{
  "win_length": 512,
  "num_classes": 3,
  "arch": "ecapa_tdnn",
  "norm": "batchnorm",
  "epochs": 25.6
}
Rows from block 2 of a small sound classifier, named by matrix and row number. Each number is 500 + 50 x the weight over its row's rms, rounded and kept within 0 to 999. All counts start at 0. Numbers have three digits each. After the name is the row's rms in percent of the matrix's.
Before each channel's rows are labels from the 100 clips, of 14976, where the channel reaches its highest value: "responds to" is what is common among them. Only what is clearly more common there than usual is listed. The data: short made-up English sentences, spoken by a formant synthesiser in many voices.
# c30: last pointwise conv (model.blocks.2.c3.0.weight, 320x320x1), inputs 0-79

responds to: number of words: 3; "today"; "she"
c30.44 094:550482511507528463521526440562567486547493460481432536506526491554511547530455477499500529500502431560512487518498431525519498493479543493492548467567479503523558496542528542506430459534496484451515483516437502463535495497535583533501530534

responds to: "who"; /tʃ/
c30.35 103:480518433474471500449465497400467398416427512574488473546493511428419464465534430446550496410457478377471509494445517453453522484551409447507454404463547437457471509426501471461491494451507462506435516473487491529461532404495455477449494490

responds to: /ə/; /eɪ/; "today"; number of words: 3
c30.319 099:569515543489537503510502464578542519522502489517429553488546534572523496520501525567488560532515444568512514526509547524509501537512570512504577521557502538528562507526528565514468448564564494495523489538448532485534488524521560556528523540

responds to: /ɛ/; /w/; sentence kind: question; "where"
c30.29 099:475507489507521493480559512423513596540540483463514510472487460579494464517463536462476557568476477459561518403570466570541570533496466576503468518476496456485475508552571492575492468541456511480488487500501520491499481585571471531551444445

responds to: /z/; sentence kind: request; "please"; "his"
c30.166 098:493427545536526605533504528526441464463477622471524438505363556456565479456537490537508462506584591537506411541477508510516490409496516512489583494484427540501436410474515608500574587438527590582543484531574394469383508497524475594560542535

responds to: /u/; /h/; sentence kind: question; "who"
c30.253 113:403523454454439439471414534473416371463437450510539408503469475410437479486507434509521420396418497441434512430454494450474418475523476396502466443387523460473423517473365481397497514416450409494456487483516513521429543364395389419417396404

responds to: "where"; /w/; /z/; sentence kind: question
c30.183 092:494457521525502467523461467511515438488463430467485521517521574519487480453471435582435539456507484519461485466403542432438509511468569500498510469480480499504485488479515573442472504515482438489502498479486501467516459446470472511431474471

responds to: sentence kind: request; "me"; /ŋ/; "please"
c30.189 100:501555546589565445524532510487535542469483402537508542547554539511475544528461483484545519543448455506534563534535454487488539568536498538512504464509567552481537573489519501543474464548464401465579494506471572532556562526532530455446524519

responds to: rumble; pink noise; "this"
c30.303 104:552445449529479438401459508475482459434477442473523406440443527480501603468468467477444433485441487478460425558480455466479482432454493501502387440549454479491489409436455435470454473427511494419477517504494413447438483496449547412482583557

responds to: sentence kind: request; "please"; "me"; "show"
c30.14 096:511582488479495451472538537551558594533536386475529576545563430534530408515490526537484559581503459549558565440559434538550534573537544552503493533512545479530545558544553470551488483563498503454487464504487581554564531560554510508544463473

responds to: "where"; /w/; /z/; sentence kind: question
c30.143 090:462522466482470506482485520507503509527491483520539517512520504537533380491523474519512541507513521512481534443456580501485530527522528516499459480474513457476485515521524494514519533524565479537460474487515539501495512495523473480491421446

responds to: sentence kind: question; number of words: 4; "where"; "was"
c30.177 098:464536450426431500435538643483434555514484505464647472508456527527491393522564541484500522532513579429566546478551545566544566529486465534502412538433503433489413524517569435552585593493559547542437495483600529538433522547577418474582487479

responds to: sentence kind: request; /eɪ/; "please"; "take"
c30.93 098:478522435430447458457474521484534489497478443493524577515554533523505438482464486521483566452514457507494538510482543498496524553500517481482477470503497463486524522502507475472462494548541490459438491481491555504549500466512519479504474467

responds to: /ə/; number of words: 4; "today"; number of words: 3
c30.198 092:560539533533539479539502412542620475537500476520387641499628536579527463532483497577514584494525448569489557515481508520525505574476563500529560494589515536518613565543523557472458438635552536491537505534430589477632490485506574531550500523

responds to: "today"
c30.233 094:488482476466434465494466461463493458480476498482434492526460511496446529468537422507507497490433458522480482508461488475469500502469479497493494448501451466507469472467561508448452478494462443480486460522440487467457566476526475486415489476

responds to: /eɪ/; "today"; number of words: 3; "she"
c30.184 098:576518503513527466458508451460553536514494425510438545499538466536475579493438462472506529515461411441511531526497383506494517527506470492486508463579509496518560518511512500515415406538479476417513477449411538495541497538533558522491544546

responds to: /z/; sentence kind: request; "please"
c30.101 095:507502523452485483505474490476548462501458513447499572511545516550482453469457493523463545447468490517444530405463497465473453529458507457515527477536476503513540528533510530464501514570565510481500499514508543486561462448506517526473434442

responds to: number of words: 4; sentence kind: question; "who"
c30.97 103:510491423503456485461547500558500521530529523479507513492515603546528428537507538519468537556553476499525505535495620493501499530483549534515434506505488405515498520526502446549486496527662536507419486523482516494507474549493482465548483469

responds to: number of words: 3; "today"; "she"
c30.76 095:551509583545543483573516437514568553552522460496432566462559514562513480502463503548492560511496434573529531503527496531523534570480540502530588527560484566507550519553561584510437435577506490477589487496421566471565479541577544542481509530

responds to: /ə/; number of words: 4; "the"; "a"
c30.38 100:561537456478509508447545505581533519549551457531499514520533486502507427568482549567490462523561480478522537481501516541539484519502581524515453530547531458487543535586458437538484471487503501476445479529473527521530493542482544442521496510

responds to: sentence kind: question; "who"; /u/; /h/
c30.270 110:398490430418417442423437544441390427534503475490545395510440416429447494485499484444520410404393501416440494410468472447440422483498444394502419501384487428484404492521418421452501495396495422496426510489506481494397530425401382375412396374

responds to: /ə/; /d/; /eɪ/; "today"
c30.219 097:553469503505538463497493448485541512567509431507442524522543436501484557548456510477505502470455412491500475505498412528536498480510482479483527535555475524478535496552483557484421410509482488442505516504425498474544494515490579510452525527

responds to: /n/; sentence kind: request; "find"
c30.318 098:595434570638538543535490481516486533545533525539505392442431563477526592483568494542513433494496523529498403637503586548535501384498505470496535508545472586499524388532480576511541538425531552553596472486522389473408538500512560546534649639

responds to: /ʃ/; sentence kind: request; "show"; "me"
c30.230 106:503427421490418439411550464481424557534551424485480399409420536536525569551515558442493458548442462477536403535550486524523521428457469556523380545491442418490455384542526422557456461439516479433433518489478385431408512562522481383531548494

responds to: /ʃ/; "me"; sentence kind: request; "show"
c30.242 097:522519448462518519462458529523511463532515528485536505565494516456508459553531524528554453453533521465458515490473504467492410479529540435507485521550508465500528508531391457471511519459526516507450509474528520535518551472410555481467494490

responds to: "today"
c30.140 097:520453567564575497555475445547555428459446495485445498498530577442498562453477477577485490435533447550484446551503525477460484493440537461518535485550446550493524482468468569458426456495479494456582508485460458431558491421461537516477557546

responds to: /eɪ/; sentence kind: request; "take"; number of words: 3
c30.10 102:472562507474525496510538521567508530538562507498530564573547533530562403538474541574514549533560492546541580425527619519537521595531563522510510551479554478511501573525513515536492506571606522486487525537513589534556514533516503531530419448

responds to: number of words: 3; "today"; "she"
c30.190 100:522531510460504522510540478569512545542557530532471528538528492579547440563504560540517551571501485525539527520525523534530521529524548560507557545532532502525527495546522513537509486553516526531503488543492521523511523554551536531541507524

responds to: /eɪ/; "she"; number of words: 3; "take"
c30.21 101:465525547477553474543565520507492558551571486476507509561529463529523455530491550508524541570552521527564528446556486532522540538511507560509535561481520505471491539533559518573506502530506502488519515514512555515534506555548490533509456471

responds to: number of words: 4; /u/
c30.171 101:588447541518512478520527429496603526502450476453422596399577510587431566498390489511434580469532416505517469554524470521515524506388492477533511471585426524484578478538575482529394404586494496384543499461390489404580451494569564445553549529

responds to: /u/; sentence kind: question; "who"; white noise
c30.52 107:461567410436394506429400625477472416473501491527645465554492488448508444467521478509511465413489534489406549477365527427422440530556522425481421474450577399476451537422421461400553574468536527510393463488563524568463530413399454446482423421

responds to: sentence kind: request; /ʃ/; "show"; "me"
c30.6 091:557502500538525542451508486546529561582594500538506465496520465535552478551483546537547480521494506547518479495524456556553494459541556495492481576548524527506534490596519458536502484461467536473495480509488476541499565543507532501505534555

responds to: sentence kind: statement; /i/; /ʃ/; "she"
c30.126 099:572434581582545421554531489448552515437459458471457522425487570516426646495429485428451550516421442504524451590515448480468549506460436540491546460555446551493539442450564537534433454536466434461582494498429449433516439501559541493493603576

responds to: /ð/; "this"; pink noise
c30.158 099:484436506507519453484504479514501450448483424455513479419483470473474534521549463528471464505479499445481419444454430489492502431484513503505465431515452490501490419475482463448473516485468455504504465513499421439503512490469480399475478493

responds to: number of words: 4; sentence kind: question; "where"; "was"
c30.262 104:573447585602585554561488470563569476490511548513460462456512581427543575511531524544536457512564500557486438605491542494492487438499528502481589530566481578497539463479468587485504499435509558547582455505493461482528530501460559595537596594

responds to: "where"; /w/; /z/; sentence kind: question
c30.241 094:515448507524516541544542458529543558536555515449425516490528475566553493521548523567502528535528489525550468413550497560552514511473547533517539548525448492499512501547545565549495497533460523496502498496481508417528471555547524568497476488

responds to: sentence kind: statement; /v/; "every"; "he"
c30.278 111:441391497496448386496484438488450454477476412425438442391409490449472533505480505473449429456451475522479387431507433475481456397414470443518461499445390467500441363485441480478443454463428456435496501516445377410403455459451450387497455457

responds to: /u/; "who"; sentence kind: question; white noise
c30.157 098:466501479491453405487424547480466395483514425499570471479506537450485463479477481485511450469412477465377496504361547391394395494474515497505449486465503473482469505455423454430471492457512417464480485491514481487488512462388480429401446443

responds to: "please"; /p/; sentence kind: request; "show"
c30.169 095:529479511539477502532512539465459533458522496535530468519467547485473498533529522509500473514454469523523471595527540504503501478522521517509519496507494510472497478490475536530494486483545495513501515461495472524459521527486495529487542536

responds to: /u/; /h/; sentence kind: question; "who"
c30.212 104:484517522488496518520445564485355433404432582531558348560388521360444444477583496503581373481491587490478485538482592475478508435547442474501525437450510534499438490382421517449587579382552530559508497514570466553372565433442494560553520512

responds to: "every"; muffled (low-pass)
c30.258 113:457401478492405456478498473526480462461451472405505481386419502444507512508435488522418512482515459514487399482484441496513490433405534481517461461446382445530388402490490492479434472459454517441480492520486402388436456485458384441555497458

responds to: sentence kind: question; /u/; "who"; "where"
c30.121 106:466485516496467616526440585556480396470465587502591461529466561436581480425530471561527481479594606540422498542343536419431487494512578457482517483468497503546462470440469561442591631480589564568510474539643481497452518430456461586578480473

responds to: sentence kind: question; /h/; "who"; /u/
c30.304 098:402539439411415512458568609508382559548583522518631387546452459493500395558552559515541431591445565488554516442530507520535558497539526576479423576383539434489424505563530418574577580408521483552436466514573491557405568566525381433512387379

responds to: /w/; /z/; "where"; sentence kind: question
c30.66 107:452522447452442444449489543472449514416473437508543447546468486504462446457539472496528474514469515489485512441491447490489514499528490500504436484464523440492453493451490475493523532465431429506450492496521499528460548513516457447455478446

responds to: sentence kind: statement; /v/; "every"; /ʌ/
c30.211 109:463419540544474385520433471473475416458453436441493434388422512460453564487488492472461439456455496475410407482442429440448455412430477457519484472476405539495458390461449497432471504455474437469548506478507396425425482439444447436479509501

responds to: sentence kind: request; "show"; "me"; "take"
c30.67 103:523517453479471521460415530408503401460439558538549527485533516466479478432516448477500504420504527453417516529409534459466463488510473418517461432503520475489516514463492455409524549502496512521455482463531524504498514395478495493469509511

responds to: "who"; number of words: 3
c30.115 093:523520482479553482475508467482565546451464463477458520589525394499504537487441483491526520521546423460534538462521435525540557513503512553472524454566507480485568512452513514520423417503501495430480510473422538504543534538545588555499535531

responds to: /u/; /h/; "who"; sentence kind: question
c30.23 106:431522438442434475434377554471459403423454462531581450486482483434443429436508434479503416458472535436390518435386480364384446504517492478503434399416520427477450500397443436403534568416499452500434486486558497547453511439399433448420427415

responds to: /ə/; /d/; /eɪ/; "today"
c30.114 096:549515490483518490486449468470567483485468478484450556536554460527472517508460439524501509441518441465483535493473482482481495511528508456494536461574501502498566512478466552452449451539495494480487478479425561482549508461506562543479517519

responds to: /ə/; "today"; number of words: 3; white noise
c30.48 103:565542484502509445489528524462557519495489435533512551503541463536470534512514519475473562516489453435499537546502494491471505576516471524501484469573529485500552518483494509531475463548523507467473516482481528511554505518517552481513545537

responds to: /ə/; /eɪ/; "today"; number of words: 3
c30.124 097:564545486504571442503523487474579503476431450531492557532564421496422491472516452463552544493423432470531544488510410506505526545536457518523486422574521512479576537487494500514472462556450467500492452500464566529568539494527592461508522549

responds to: /h/; /u/; sentence kind: question; "who"
c30.110 113:508496460494461571474489552534427513556561534515570383528448535520537490527567527549556414491539555492497461560508575581590498445539532500492464547468505477508471465561479522470546553412575576548463509519552444508399558508493482538539523514

responds to: /p/; "please"; sentence kind: request; "show"
c30.135 102:452496428413417522466458566493492418527532498491570506502489451460498412543502523548505473445517526486437490416435512438446435504521542463518448533457505410507464488528457491444537550504532515517423502507550489530485494442413453516453375378

responds to: "please"; /p/; sentence kind: request; "show"
c30.43 100:458473467474413485464537508504407606564553431419525462482424498567501438524446523521456531545477433524566477442578474566568569514455507533495462524433460442499422447549557499571435433510522500410446501470467468484424490565559451468490451444

responds to: /p/; "please"; sentence kind: request; "show"
c30.49 107:430445502519404440512540514463500602512532402341516508465463482542510496505403502505435542552454393510583464464596446535529578517414488525479456506444417468504451445515585494562389405555444515380501465497416458440498463563584433455535450429

responds to: /p/; "please"; sentence kind: request; "show"
c30.83 104:530532451474453497456554547453492554473487479522532492524505481510462493529543519479475490559488524425534517529511482508495531506554475575497477489515530439468492493499523455568514515493550522513443496483534505548480512556527509457557516487

responds to: sentence kind: request; "please"; "me"; "show"
c30.112 099:510536518503502450533501525514537512509518449521513533536548505536506462499443508543504542507495449541505546531490535478473485549490559506506516505515524523496538541498492536509446471539498487442520492500486548519536509502485523515480495507

responds to: rumble; pink noise
c30.22 097:531429484494485460503446476539524370440427424498506486424504515440487564459500447531482480460443441481404442499400529437466446457444526468499483445533437500505499425421413488409442489445492413475501504521483451394513490411417510438446518540

responds to: sentence kind: question; "where"; "who"
c30.307 102:481421449508447453423492471497431476503517466432488380455385527469496568518494534470471418502469457485489405520497483489505462404464468488526395516462429434485435383507438416480481481425517512467449523499480384448399504493442475426524530501

responds to: /oʊ/; sentence kind: request; "show"; "me"
c30.37 100:479554474531513488470496552450505522441451510447539471538488511501471526495431500453469502511462486432511552523503441489478505547499450483498492447498535486483465551438485471510475483462479529478469490486496551544482453514497499499529539487

responds to: "where"; /w/; /z/; sentence kind: question
c30.15 101:478519453443436578482457590552464472514498591479598491481495539494558415486496498537446486479561567525474521469446551499507473505494548453502462522487523424510476519484506506461557588490577603515432461495587521505457447481498454516538449455

responds to: /w/; "where"; sentence kind: question; number of words: 4
c30.96 101:539517490491489573486597568513484596537540511545560473508468504516524409536570552543518485614502552464570493540549569587583549486540520611495487518532522493489501481547524499619559552486549574562451448462545496552458516629549544519561503509

responds to: "who"; /u/; /h/; sentence kind: question
c30.185 106:378512431408409450443450508456413437514506459515521413505458428446457455476500475443518424446395481446455513388464467431431431502523453440511417478371515431484415508515403438453476480388522445490436490494481508520432518447394385388430366361

responds to: /eɪ/; "today"; number of words: 3
c30.300 098:530555438465490503482548481579527545571573492566463547529545465600564435544493543545528532573536465565521547483505476527540486547546556546489480542527538444515525541573546448537480458542560541469442513518458556531525531553533524500533503508

responds to: /h/; /u/; sentence kind: question; "who"
c30.179 095:507541522465536530528469583524451414389453538554563441548469497347538496424584491541556399509578586511421506487395514439429436479580528499516549482524536525527484509391415560452583581393541525565500492488589500566452566460443544573526547537

responds to: sentence kind: request; "please"; "me"
c30.84 101:457566463435480478490514539519511549515492457517531562568547462551499431547471543544517568502518492527563596459547541539538560601550558517507479519497549467492515579521542503535490503549585477472457501516508595545556507524552510521521432442

responds to: /u/; "who"; sentence kind: question; "today"
c30.160 098:502527450451464555462482520509462471476510534542537429528508451436492413481516510535505424500566505486467530485436464460469458498540529500530441461488551460484494522487408471491503503429483519489441488527512518552472493485418501472494479465

responds to: /eɪ/; sentence kind: request; "take"; number of words: 3
c30.299 101:522522392405422525406397518491529415508494489503546542517532508494536428481483471531468523408556509463419517503399524491497429518499536438518413478533519412477516524496442415389505534539551548481383454487510533508534499412425499436480471469

responds to: number of words: 4; white noise
c30.217 105:581564510545551482470416480422599389408407498560470582497588543485430495442495413460523555404466512404434573526416490444457454566525431413495505400596557515480598558427499500423512496561540459507507476488492578519574521404471564519458555581

responds to: /ʃ/; sentence kind: request; "show"; "me"
c30.309 100:536416506541516584469525510539483568519529595497509409459458576515574535498505529517486448541550548506549387584554540592580547392440525535494494519525434507513509390527521540546524533420525592523514499523532389440442482546535544549568575568

responds to: "please"; sentence kind: request; "me"; "show"
c30.220 095:535529464544465509544536480570535558544531477501469535532517601586560458531479547532477562542520446544560528549556546554563564539491569534529522535525523472503514516521553573557460448539519564475475516525462531518524492551543514513553463486

responds to: number of words: 4; /u/; "the"; "who"
c30.141 104:530497504481510511520458508522529424427416504517500493544509493467453441475538517504554519440538512511491483499478517431445468486502496411488512477546492517507522467461498555456517505470546452542509487485513488508504528409497539555480497484

responds to: /i/; sentence kind: statement; "she"; /ʃ/
c30.248 096:478489504582530427522546517476515537507505448454513455477442528503483555531507515474456504544463479498539462523539476530519565493480484531493507492460485507517435474498561514549500504478461470521526517508487444474467476530534432478495549535

responds to: /i/; sentence kind: statement; "she"; /ʃ/
c30.225 098:481482496474547543517510498510472541524528531473483462541470472536507485505522496506492523525529517475544490452524501594591561481500516541504532491478483488492470493501545539512492529507505549503482527536515499481472515521548497605525495513

responds to: "please"; sentence kind: request; "me"; "show"
c30.214 100:448517472549451450491506541519486501498544410451533493523477562501521511521434526505476485515484432489501500537507506456469489519498519513498440534468510450503470488497471506518427439481530463395460514537455488513496513523462467467472496462

responds to: /i/; sentence kind: statement; "she"; /ʃ/
c30.39 102:402418490502480531518539487555401555547557523422494408478396482529503464541523552556471446536525520526562424424569465551545547442458537515507514551398435482511401427549512562550485502438434525498509548531495406458424476542530411526534429431

responds to: /p/; "please"; sentence kind: request; "find"
c30.315 099:496438529545543528503457511484471442458444535451505436477427587462493552449495464502473454438478505491462453543449495429448456446457466461505510455489453504457469454462479550446489523442491505479533515479500434470436507451476474510436571547

responds to: /eɪ/; sentence kind: request; "please"; "take"
c30.240 101:473568472474453502499420563494502428469477481532596545542537489495503422462506454547501518394530517529443573504421578471465481546539553418502455451494561481509508579486486461425539540518562499499454462478548577533524511407480489435488456451

responds to: "please"; sentence kind: request; "show"; "me"
c30.132 104:431517431460413425475483544486482526458422383441539528510485510526439449450458463488459536474479444478514522488517517488489514536487505466515418448450486426492443501472509459502462461520481427414406491500474514499506524488507462445452448427

responds to: number of words: 3; "she"; "today"
c30.181 097:537474576543547431550505429531551546582528415471422540442515454592510503542455504512493565490435397561520487472538441524521502514484544484521587546554463569517552477584552535511413409569471456450555485512404506474535481507550551508458507544

responds to: /u/; sentence kind: question; "who"; white noise
c30.277 102:382510482427423525503493581478379522494506571453574451502421493502506445496483483508464492516503530486508526439496451482475513521473473506502502488366505463501367507475491536493531546471482548505476479511546508517406488516513382517503430387

responds to: /p/; "please"; sentence kind: request; "show"
c30.5 099:469428498506437586503450518522462423395363585414536446453398489414480487434499432530439459488556538510463418482445491433436494431455510499497503402479429481490401415389482560470525551423489544535493495502540405444406468466468413539539512464

responds to: "please"; /p/; sentence kind: request; "show"
c30.123 099:497430541590487484539495498468459526429453469444506507453420548466438541418533454491434512499476479524502428549498499472481491494420474496488503446440421525482424414452463536500484504483408487502545457515499438432457438511496438462489567544

responds to: sentence kind: question; /z/; "where"; /w/
c30.274 094:568512532501513520538519497520548520467479491514493556484540528544486486452452476565473572520562470528498541464507602474487478566491519525517525436571499529497554530476487576520488470576513530486512503511477548492553486504503551549508513513

responds to: /tʃ/; /z/; "chair"; "chose"
c30.306 098:468481509436433487516557478449536535553482538468470549469527501550438500528485503495463553458527492479575494450563468535546526527462452465524522497475484476500471497569570542529494484528470507471487515505476495464512486475584421533486436419

responds to: sentence kind: statement; /ʃ/; "she"; "my"
c30.4 098:529476521563515407497500496458508499426489410473487505460485552495441585504465486444461509496447458507507490543512449448451519500488458501498495485505492516487489483458508508507468483490432434458543503458463463477500477484506481480462564534

responds to: /h/; /u/; sentence kind: question; "who"
c30.163 097:467520426438455497426486552501439463506544512554581412534476513428478435513545526503523412507481533426445526505433544461432461492536511495493416508457536422496475518501446414485527548396556469511415470530552502545443511497425462390459459435

responds to: sentence kind: statement; number of words: 4; white noise; "the"
c30.85 100:488475520521483440515455480501490450403434430479474488469501509443445476436467498483479531502495459499438482512392539367377522491456506512491500456472482508506471473424499510478458482480573421480517455489473490461516486463506469531460490463

responds to: /eɪ/; sentence kind: request; number of words: 3; "take"
c30.134 112:545557470517481408458413485428562399436470426574509560490572491473466498441515430498491517420475484468412552531370541405400442544515473445496436401537555474471548553414465472415510499528539438510465444465500549512555489427434521419433513511